From a checkpoint of a small contrastive audio-text model: log mel input, soap at rate 0.0013.
Rows from block 5 of the text encoder, named by matrix and row number. Each number is 128 + 24 x the weight over the matrix's rms, rounded and kept within 0 to 255. All counts start at 0. Numbers have three digits each.
# k: attention key (text_encoder.blocks.5.attn.k.weight, 96x192), inputs 0-95
k.28:128122151164142105157111110147155164164127143110093165093148146121138126115093073116131133144153154154098143125121127124145127149133088137154147134099133106131132122102135076083086138121171105122099155093118146111089122139156138119137097147162108120134123135169147137150111117146118136114
k.29:122151156080153130113144090166156104182178139153099101134098106137122110162143129170147117098102129115124124141125062121130134082165136110140114142141155123131142145101121124132137115110151110133114160100155153092088141155134147163126131108127107154151143131112150106102121170127095109153
k.30:108154134112157126158142112096165090117131145115124132099097131127132156165142134149108140146085118141137126114129106119122112113144127135128125139149111131165138159109126114158138177181133091124118159108152134093119131125145146173089158130174144158134147095120130139158126155151149101127
k.31:137163130107124123141093123138110111099128153156148146152147123144123164131137131149073146115146137109116161144114168150134093128157143112108086121115149106081110139119159094171142120156168108114129152155107101115135103124176141115128162130120100092163137145098125147143151115172108140106
k.32:086142117167135058157133169118147138114124087133148163085129102112116157146098130138105119109153146129186151125092106134130099089087150104130173105150109123156116120121099164155130139154132124108148109114114116099164132151112085132143159113124138125096140150161070108101105162112100127131
k.33:121103125154143114126161093131136146120109157103099136123122148139140148131108133124123093162149073124126136137115145098126126098138071141125145121126146155121081115106139097168140128125127118147115110118133103093159095101153121111115087126176127112121161141096157100148159139138115135149
k.34:092144129174107120105140092153113110096134136122089138107120129136086081100156091131149108106147131100086101146133124099150122125124090170121103176097161086155125135087124088138088079143144134130116162145105144161113137082122113101152139132106090120118186121129154125147136132116142122108
k.35:156092122108149117125090114159156144121121117081141129144150165112107119136087158058115140181137111145144130111123139141140096156123134108133153120126049153120134073117137135072131144096122114148116137059151133137123114126112091161161095162122141081139108121132123120138135154117159112098
k.36:147171106152138106162157128083091115121115167157088116156148140117173120139154121132133089139102148120105125159130126139171129145149121122154085123146125103161130124136160094118171118157116131084098142099122123145113129113118128175147117128100134125146148165140102149113113148127130115116
k.37:124124096106116138128114158104141161145113113103138125128107135127114164137147132076100125130130120123112103147133131122146136130157138144141126136117124111127085127177130126098150164120161131151099111151112130119129098091185118145157118119139133141163117107127119141122128102140133156141
k.38:134132130155061130181132117137107098137161127145113096087145089127101135143139089125100149116127134098118099169133082147139120128170129106156140096130123128146125104115139120103121115134150109152158171162167131159078137158110150121132119147113148131102119195146141110114105128151128143144
k.39:140173136132119113130125120103160106136139134133126112166079134147100123128111135109179107147136059114156102158137145123060133108146121117134117150132138123172156129115161134095099113166121118114109146101121135119093099130095123121101134099136162180093132101125138101149098175091107139130
k.40:144159158107120105162134118134130185107097154161136126141157119081142143124094081108125163155162143132177132171103116163079083124153115097096073131148101172105142128100126171182163094092149123034106142106129154119164132115125160169106129103094157112117107143173136123067097097104172117077
k.41:151133115102148155123140146074130100151093113146118129129082144139154158143126117108155102134166094122132128166137131093113123067141124135128157120116152137113062127120142095100165125090146138133152133127144132166139116118162119141093148096142130149174166083120118119137109135150131132111
k.42:104144136113119095120146130070187135136110065126153103120135134109122126133095126118091122128126175173122129108121134076107156120110144087120112136171162112109151128155114126112103195146135157116118132116137116109159126093114124168118139122160129077137085158190118076178152124165129139135
k.43:148118109110102111069120107132075107115114122106133132065139116127130115120136141134107098120098154095132104136099133133124152135104117170153154112133098126139134131131118091119074095103143142149156130161146134171140141099145127089117138106100110099148118142114126116124127120179126120157
k.44:106112151147099121142127138140157147118127170134143102113114116158088121116148133105155094148112152141148137122098121103162131126101131115108133080179152145130129127125109081139116098127094115119125120146067076134118109152131108097143137110111121142114212122121180151144113115089080109183
k.45:137130122124135108143104079141089137154119148079203105129096128124126142116126132112125147152118139099141111147129153150093084122140115123127126101137090108148162107107120126099169123170125108169162113124156127120131128137147125159113116116090148171139098130128155151163113117158158111105
k.46:152140121138104183147123085154073131079134154147084118151157110164118140111160149101126079127082146147118114127164096093179090152132075192151101156121130110168121154121087142073121087174114095102119110132078142109058175149133168120127076159123096151153144090090138165144124131112093108088
k.47:162077122102129118117105146139099120141143092128103105141175150116168124115094154126106167137124125097111125131103101107112136099098096132147082124125106151134151107122096143133131107077150136158090140116114155119133138168129125129130147135111123122093130140122134104116124152137122131137
k.48:156151104121176143136123134159134151086120121144094144162091079090083136149183143118137126097160121105107140178131130144127126159123170085142141134150155132134122153122149159123135130157156121154094121145189157131137155158173128107087126131153136121099123164148101097111121098103084084093
k.49:111125119135090118095122092120138130072139129148111147132103124135094135148132100151105137146117117153100136104145090106153111108107118141135127119110161114165140132118136086128133130139142149124092090143129118085136138078152137100145134143117116169145139077131155129139107131161138137101
k.50:127134099115154107122097136085128127105160166123108128093099098120137100129117105166082092165157066112158117130141132076150120138132168156144180136115192124117128124165135103121149143141128155143135149109156132108125130154118089096123145095118158120110169141148131132158091113076107131086
k.51:108160129126134122098143134127124153157121134179150144124164145102097153139111149136104133134141128136107104158139139096155105081138141129144117156111128125114093099138147108101134147146144131131110171115128140122144117133113138128164129101154114169123178123125132171162120134141132127177
k.52:120121137170101093127152148116093111116081090105112132133152179117123115131145159185112115090108069151145149140118063127111133114131130138150140060077135104151074076132110153174109110138073132122139115148096129138088119143080144171077172125143135140089140097130114100119150189092140127141
k.53:144167146116104115133144141119169126143153170154173107137149093139118157117126108116125090139073115136111133124130079122177157141111144107110181134108114203138159151158142141153152154121153126076161092125103140145163089123101144106113123158133091122138156121149168127112118095141120113166
k.54:171142070144134156137127130141138114077099163114113093135130127165135162133137135152139150132130098105161119110120118171159111144098150082131126121155128145134162100133122157143119149134117113165112121144130094147153105142166129164122129096151173122090145105116160158140065106123172073132
k.55:119178120136180188106105114098112091154097087136133114112134124158101108103106169157161129172143104167126110104145111128106167139105121149107160144103111085117140132111156183094149125102130094141135161166139106131150120148117139141133125161134140138104094146093156169103143138176172127124
k.56:144118079124143136129143107148108105168133136110157099135137163116136151163117115119105090147136180171162092096141159102115116121074097158143138173119122074116130151101122155148134108144128075123146090109154133113095126123125140138141109127103153077109114132114145111117088143143084157137
k.57:096157121165151139149118150131145139101113168168084164156147124151111122128142144106144118134101091114118160135137144114122117123113108106158117148076162078075090128124107105129110144145101126184131090135131079131118183085142180098120145155137168124109151100102142090101126098134142111139